Weights of a small image flow-matching model.
Training: soap at rate 0.0017, 4600 steps, batches of 64.
Rows from block 3 of a small image flow-matching model, named by matrix and row number. Rows with one number belong to one channel. Each number is 128 + 24 x the weight over its row's rms, rounded and kept within 0 to 255. All counts start at 0. Numbers have three digits each. After the name is the row's rms in percent of the matrix's.
After each channel's rows are labels from the 100 images, of 14976 (inputs lightly noised), where the channel reaches its highest value: "responds to" is what is common among them. Only what is clearly more common there than usual is listed. The data: cartoon faces.
# convs0: first 3x3 conv (model.enc.1.0.convs.0.weight, 128x128x3x3, each kernel summed), inputs 0-127
# convs1: second 3x3 conv (model.enc.1.0.convs.1.weight, 128x128x3x3, transposed, each kernel summed), outputs 0-127

convs0.107 100:106120099122151118128124105173120165104118166172150115116108122153110141108120141163125107120107160112146131142111135018126131138132143171139137116151173167134151075155111136167144142101124164110117108130151116125049116135148151164148182120107120110117116142091098101120144144126130142098170145136152129117149123115105123116090122144149132119123125117132127118138129104126157152110116
convs1.107 102:130096128133109115144076062085137080137124132090098082124148103129160135154162106142147136148166155095130123090119097055123160128132157143137114102146109119108124131134170120115122144155122101137121128133152154117105111087120106100142154087129140138101107130128138138088143145142101144112156140181151176159126150151173113166152167131122143131146130155135139125151148116117130156130150
responds to: looking left; surprised; green face

convs0.6 117:123110192099131117153175127111118133069086172169148079188124115147124103142101169120099147148161124135124121128129116123128147142097118110127140154112135087112125132129114125101121113143130156050154119137118118140124143156110124128083137104101147164135116111165130090104109127114119118113092102153134134116143158159143150154161139129116101114123139076138153092133085098147145125146133
convs1.6 106:113134116150187129145090127123120110143128065097065156110105121133092157128157131161168146133156135102127120131124154112136126142130153093153117106125124103081132109114140090150079092141152092104102110129112119112145110154126097153115134140136128129111171085156164132142088104112125160149156120097123130127126154100135105177130127144153151185108149102109121139139121121174100152153147
responds to: pointed hat

convs0.102 093:137126109061136095128128142106119114128135130076118143151155137079141114101153128164072128142130097126116140115084129152098119102135116153092124143168116180102160153109111083121153101126111145115141108138117136085155094170118121159120086104145120063133131113136131124122160114110081125141120133151163181094173132115147114113105135144127139135134119166152143100133122135110107101135155
convs1.102 085:154124153127116139118133116109128110144101153146142146117104139139088138104154107135078115123129147117122111162142118135109148109156157128102105112110141110099155130157161121153110184180141124160096134081146131157074124074076116136110142108117134192151134115111162115169108154133143158123118101161117136126112182093136131142126137088117136139179126128097110092149109178127137104108129
responds to: pink face

convs0.44 106:126132112146142091132196125132062107067112160117157104138138150132135137168107123071140111159100138117110126135095098127156165144087138121132137105170106146133130175106079106150100155098110136128174158131130113142145064137110112102158123150118116158164110123162128115119099120136097098130154122098127125134117104133126134112095132147126087110128127123115120139118138110182110134127149
convs1.44 097:099149114171079122137100110125157137108151120114113183126103115128144112121136133146118122149159114114140177146152146139144077121151149154101127166099115109115127103147130120131091129109157115154116158071110117135071116140150102169098121131146180127133131102142111162128101101110153127098146137167130101105129162158153155155111156117136123173134176122091125167145154078119134118139148
responds to: crown

convs0.40 085:119071127123093118181106126151154110134127138154128140114167135132101121141156175156149198141144131135098094170125158105120085112132108140148117137154107139154152127148148147130125086144129126117135107139102117111125134125120138201090115114130138134120137141099081125141100106130115115081110096193118086160123133132143136129099084103116112125125142140101142087113167143122125164108101
convs1.40 085:155121113142119148156164116090102114137124107125120106145153138148089159122135131122113113132081136164084113133095142073164092140122133118105060113122115167124150159107145137109124149129114106074120133108115109105119131123147103097182159087101150119083124119083102144140111126066116106105172140119113147167126109151101091126153121129159132134139119117155103126158154160099131136134121
responds to: looking right; surprised

convs0.7 129:175117056150113077117134103097133111112126134098158133139093119138165089096104082111111085121134117156095154184110128145161149123138145109116070117114087121119128115147123177138135105094101086126132160089157104138124089158115113151148096128138134128110136127091133138114147120130123175129115129146113138136136125117137151138109129129147149101127142103151185167131107106090115125134124
convs1.7 119:062128126142129095119130128122152101102135135106118125165136122133118132136129138159186139111110121106139135107095141100133188128153141106141129124107148128115150117093065134097129115066125130168132139159107121102149144172139141122100123158114138129129128095179090154121093110120158070133153088129116152133108149160119078137099134124113116133121158136107075153114140163100135154134161
responds to: blue face

convs0.75 110:100086123108114106161112126101113097120090100137129153127148157133077128129110135143103161153159101145134102111103146140119099159152089116145102175142152182121112129142149116163124160125121118094090118116118109088138140133117150117126127137124081068119114137161101102138104130150119117114119132112151179166110113120153110113122103112164133093116091063101140078123128141101102122099104
convs1.75 108:094117115129106119116106074140116116130105159132105100147113117119076134117162136121136153142108153130068089084117128099086123088114138101094086131118113098115148140097126112130109112116123123139144136158105143096102136127129111138127069162132147070145103131136168110115199128111115070115118099149135144129122120158117143169123147121112122094131159148163099146134117134135133170091118
responds to: grey face; grey hair

convs0.35 098:123126133088137139146098165117140130153136140136110126104148153086097132114087127113054135110137137120141108090146097134099188095162131164114088111153093118152102140130094101125132143157103134155137141126161139104111110065125095105109114136143140087164117112160134183141127128136084085147152159138136111148126168118134139110124111114087133179131135110120112097141098138145139120130142
convs1.35 084:134114153164106193135128147151166169119148102121088128137112151137159150104113118110120102132089173106156143105122129154095120163104148127148129138131147083116129109109160160135117124088175115107129133151143137130134140132123089144130129135169150085164089138161150125124107145136209095138175119126137128139144065114113121136126111115165138117159140099084135122109151122151141119119146
responds to: red hair; a mohawk

convs0.116 073:099122110116108139148092139098063165118100171143151083114120138132149077157111117144171120099127113125097102113123102086082103123137171073126111128120160142081113139174153160126134111113137111125117125106151108084119104128134111107161107103124142139146098130090091141107146114114124095133117166096145133098089137132117152128146129111136103129165124097115154114137141132160143162100163
convs1.116 081:110168168107101097085090083067132107119094129121136178126133098126090113146140156126108133127121141138142160133119117098124096132094162154160195126132087115155131101131100101126130141130170123119094154128116134097166101129115126153138146154104138120122116114162105104105146118116119140098171131154120126128095128105174123119124098144085148115113115073091122123093154102120135108110114
responds to: yellow hair; beard

convs0.81 108:145112117133132119125089118134122140133114155106153084125099137147090127109152166176137140138102116124069112095099102148113094157140144149138084127120149111160129154128138106127120129118064125071096127127127105131109143066098134107102093083100127105108174125101075121101125155116121132152153062119115147115141113119129106133080159103117147104127135136115109095161133111127117130122115
convs1.81 105:185154116107121103105092133161148122134136085138119112132091095130067053132123109186093094134152143182091107160155090116103132122103121102152128152134117114131098158137123079107146110174144118132131142156125114116166143163121116134125138123105121108145110135117103138133114122151124103107127106130120132146110104142150122111147135098148101113142174129142134084064137151114135132152140
responds to: glasses

convs0.106 103:139136117103164143103160129159126145169151100151123105136131137122226106135131140159173115128138140082137099145144111145106112124104138130140117136097109152152141110129119159149120112150118106098125162090162119092151102086112105148129125159127121099102112119067119118133107125120126189118129103141134131147141145105119140090111093147147113105103136096110137131093081109072137162124137
convs1.106 104:131145113181145087120160121109127119130160166136135163098113116111038127133138106101144102150119100165108151131078124102155116101110125154119114128134143107141129127121127140133112154086183090121097111151099104133111161173147108110091118090119150126140149099149180117079119119104091115156157151124153104127094134188146129104146146116142156137117132114135120130129111144136120136111127
responds to: white hair

convs0.52 089:138106112107146116119138112130105114091143136144138146125150082135106138133129126111133119149157162131170179140137091175150119162148146133122146111127111157103142102085129126122131107128128123105134120098159155095123124082145155139152114086138195136091090120127096075111128115128183097131142132171157130115167126154089139097162129114132070155110094126156118126110106113107083140107146
convs1.52 106:123106151124095120146136133123155110137129121114119091073083132112159154137134098095075115117109100093129126089160081094100170104113098090160139120150174113132130116171132103130124112162119120172146150149082117107120155082145120128132138136141122111109122158165156117118157139105141144117114142132117092119080153102091119163119162150118088130178138134122149120142119123139140121081104
responds to: orange face

convs0.85 094:144112099128134109089156147108162125107083110117086122146130109164175104104089082170115152133150151120121124075089115134104134126152132095093102151153140125122091150123168137149129129129109149085132121123102107116158129102134109128122148150122098071098139139152080130091102119116123122137142099167116115117134142147167132126106110158112135143107109191100165151093118138163150151150128
convs1.85 089:136144092127153070140152085107128158104162172144167122147094126134096108185170149099134098157119077128113168154176130146147115122106131135167108114128148133127121123121115100151119091137132124135116129089136137130143129174152110130130168108123104148165141124141148083112168133126135182122130142108138130123105103127152115139155131147104106113128182067135114114163092131103130116123125
responds to: purple hair

convs0.122 120:121138123128140185148128114105147091116139133120142112108125153120167101130170120169152111096120144137092091133116189096126105147151135154124145119117104106142124150119158100118107116153138100125070116130179153191154122141093189116101124118134121132110086144117100142153087144095157157122114147117127154102130121110124140118130133133089120151130145157142156125201124157101104135108124
convs1.122 102:136115119125122123088138144163117144094099136123088159093114144096105118130145149144092096102097099085121096102078127158170134154106137103158167151113095114141151101121096162116118113113120152115116116195150114145175134136086158186148103118107123148167105143124131104118156123157163122128125131158102156124155116123113089144120103126145172155121090126127106143149141110121159125154130
responds to: glasses

convs0.55 110:159138150096130130148139165159123117159157121122131155106092138111087119095130145128127114168116144107080153124091086120131152161109166140150124170160126138177160147128110110140133092130091129077115127103154130084122095068115116115128120126110129148084119109102104144107091127092125114120135118146107151109179109164161114108105113131121088148144069134152123094114138134104107139106136
convs1.55 094:127081124153120140123119100103127170121121116152152129153138119077195116152124095141139105115147168122207099127154109149112092159164151145102107090131135122169136139128151147128130149149117098161145122104143117125135121073119139127141140152155119134119143115141110145118129166119116101092138134128169118118120144066095181112133112120162134092136110113121145108136111140175144097164145
responds to: pointed hat

convs0.118 077:134126110123139121128119165095138117109122168143153110159136109081102103114111118122099105144145098161122120082132105127148113128105066148140095131090089128076117117137117136169085112098082116108108102158128118169138128126141139058148110176146109094167111105105099146148130132156108090148121118096128126164163128118123126148136125101125145127132161134091127110106118086147120101088131
convs1.118 095:110121130118090152133119113117090109116147120128101120101122121105163146118136111131132133057092120124130108090129141102119144120117127118114167155196139127142118159111163149132109130116114089133149145118137155100133118142137138101137172164118135157095093126182153181124142100151170110093068141152126127132109142134142140083099139150102157153101078128133152147167117123082140127148095
responds to: blue face; teal face

convs0.125 117:091126153138107115091121111123139123136136089140131123137116122142129140126103111105147102113149089078153109153106057170160120142133126101130087095137115099133103129111117109118109113142129138123140068119126146092149152161131111164084134120124131122124095139113121079152113119115141168163101137110145142158082120138107128114139124135114168132044144102125074146096164119144111159108146
convs1.125 128:174167114187070173146133117084129137098146097112137140107108134096155112115106121148092103129092067110167162120124153141126133118128127135126094144146125141138122103139141140113171161079139108140125139179088089136163134056127140129117104122170144131136115103165110136100128144132142079109128120118149144129113158113125171136101126139133114123156112134156138164101117128128140113118124
responds to: green hair; purple face

convs0.60 112:147123130118135137117137158128116130117120127146123137126135109106166121107120128093116117139116152109187120109074085101099110159114114136129104118107135162138141126120126126115137088164154111116159119130184093132109083089116123139144128130180112097121060111143126083118118135103101086113131120140110116143121097104131119108130088139132062113151086112134153113131115125058095114084160
convs1.60 116:107207118113135132105126118105108125121169121130111121069126126160132189104133153104155097117111110130115155112091188112154127069091106092130131147099140122112121128143141132135127153155166091105089105149078115112134099158155105114103067110108108119137117129160157163149135128126133106128101140108153118133116169138128122134133103136158121120111112103125121169131114142138126158155102
responds to: pink face; white hair

convs0.89 102:150098088129132134116138153116135092139108097097101123110112104144114134066143116096139108129157117148116108140152111092084094120117105118135151110157128111113102124154171138104119150156160127101132105080108118122151118101085125156162126104120123073137087102091095100085102076099114122102148115124140158116165153102114149093150169103126150114160115140129122141170128139116112102163118
convs1.89 101:099183095144127171122120094104119126134136104127113108128145099173156154117138115133100088116146107129141135105141134137160084152156156103166122153063107126081134132130171104110121147112165143118127152161151144124124119093119133132100129144123161151132130141137089091111132122137138149127134151111124128109123093162118153129133165183168118112121110140114085168081118148128151069085122
responds to: purple hair; purple face

convs0.48 090:114146125099160103132127130158114115103130123136094139124143122126106141119121110141069110113134135152127193173141103126181149153150123139144142142130144139163130073164149120161095135124173110140134120119169113134103132115140154093161104116127129151156124140126115120133077151109116097146175167066133137102148116140073100155146114138125108143133105157120137192128100097133136166122105
convs1.48 083:113101150105089131111093133151125135132116131126132113156125124130141096128101082124178106129121127145137099105163112091124094141094098119124130176156075121137137139129159096091151134145097110165155180165120123126113121121138131100149131104113091177122145151166167144121158118161170173121097086113121104181128122103171148117124147120132135153129137111122105109100165110129121131113179
responds to: looking left; surprised; teal face

convs0.67 102:112126061148124126131125149103135136151126083097074143089144112121118100121110097134124108134118137170102117128130154122139113103114125111132152127097112115161101101122153129120159115088148105126141119145159121137107086117099139120136122117139135095098098110098115122109116109105095107085145121078158171141175145162084145125158156072145117111144133111179168121165161153108131102136091
convs1.67 096:075154129138158144122127134145117134135135087149096186114140159085122099120169154130134126140123095096134130111133138105159157128164098124140140108093084143118126134117129143127048135137134133123133125096127109117105158099125098161180120177140115117166121119120098141130135131123176154164117127078137103157150125118130158128139168127129149153160078155092094160130117106129114148160125
responds to: glasses; grey face; pink face

convs0.97 079:132115164095128097099107116176125169128140130087147159160164141125089153090113154127118133162110100129143147083088126129120149140158113102143133122076115129142132102165146131183104157109114124120074178133144129127093120151125121161131127166144113137100134144121162154151189128149106138107116124112145183174153137137108142134134160155158131127156147111106111136147094106156117112128112
convs1.97 089:135108132132118159174146141144154118161116154135112111088097119183149100187139144129106121087148157118101128101123091076137132155090192142076151151097121147125155132144137122156134137122121136154140134134154123145145104081116154134106163109102093125130146145155150143158112147133154126121149124160124072138160160119140122104149152097129138147184106130116140087111137107132140158108144
responds to: blue hair; surprised

convs0.22 092:131123155116130147089117163110144149130137126071153111147167151123141141157140133113107099143129124135169090107121138136112109166128095121109170128136112114151135123139148096120170118179096135119094100159109097113119148136146165059141088152107099083176090138147134132147097142118125131132109082110145116132119099110127150113157074135116136142175129090131158140132098138119147099094149
convs1.22 092:091115114162108146145120108138138118130094085128126137117113148129118147100105124148130172139134104074121164125100143072133122119101129116158109131153128136095145145139110138141105130101103098120129147167159156079153175115108132151126169114151157084119069130177131134146148134133154080146091181097142150120110153131119078151098115146094114082131109142124126149122129156155129152144127
responds to: grey face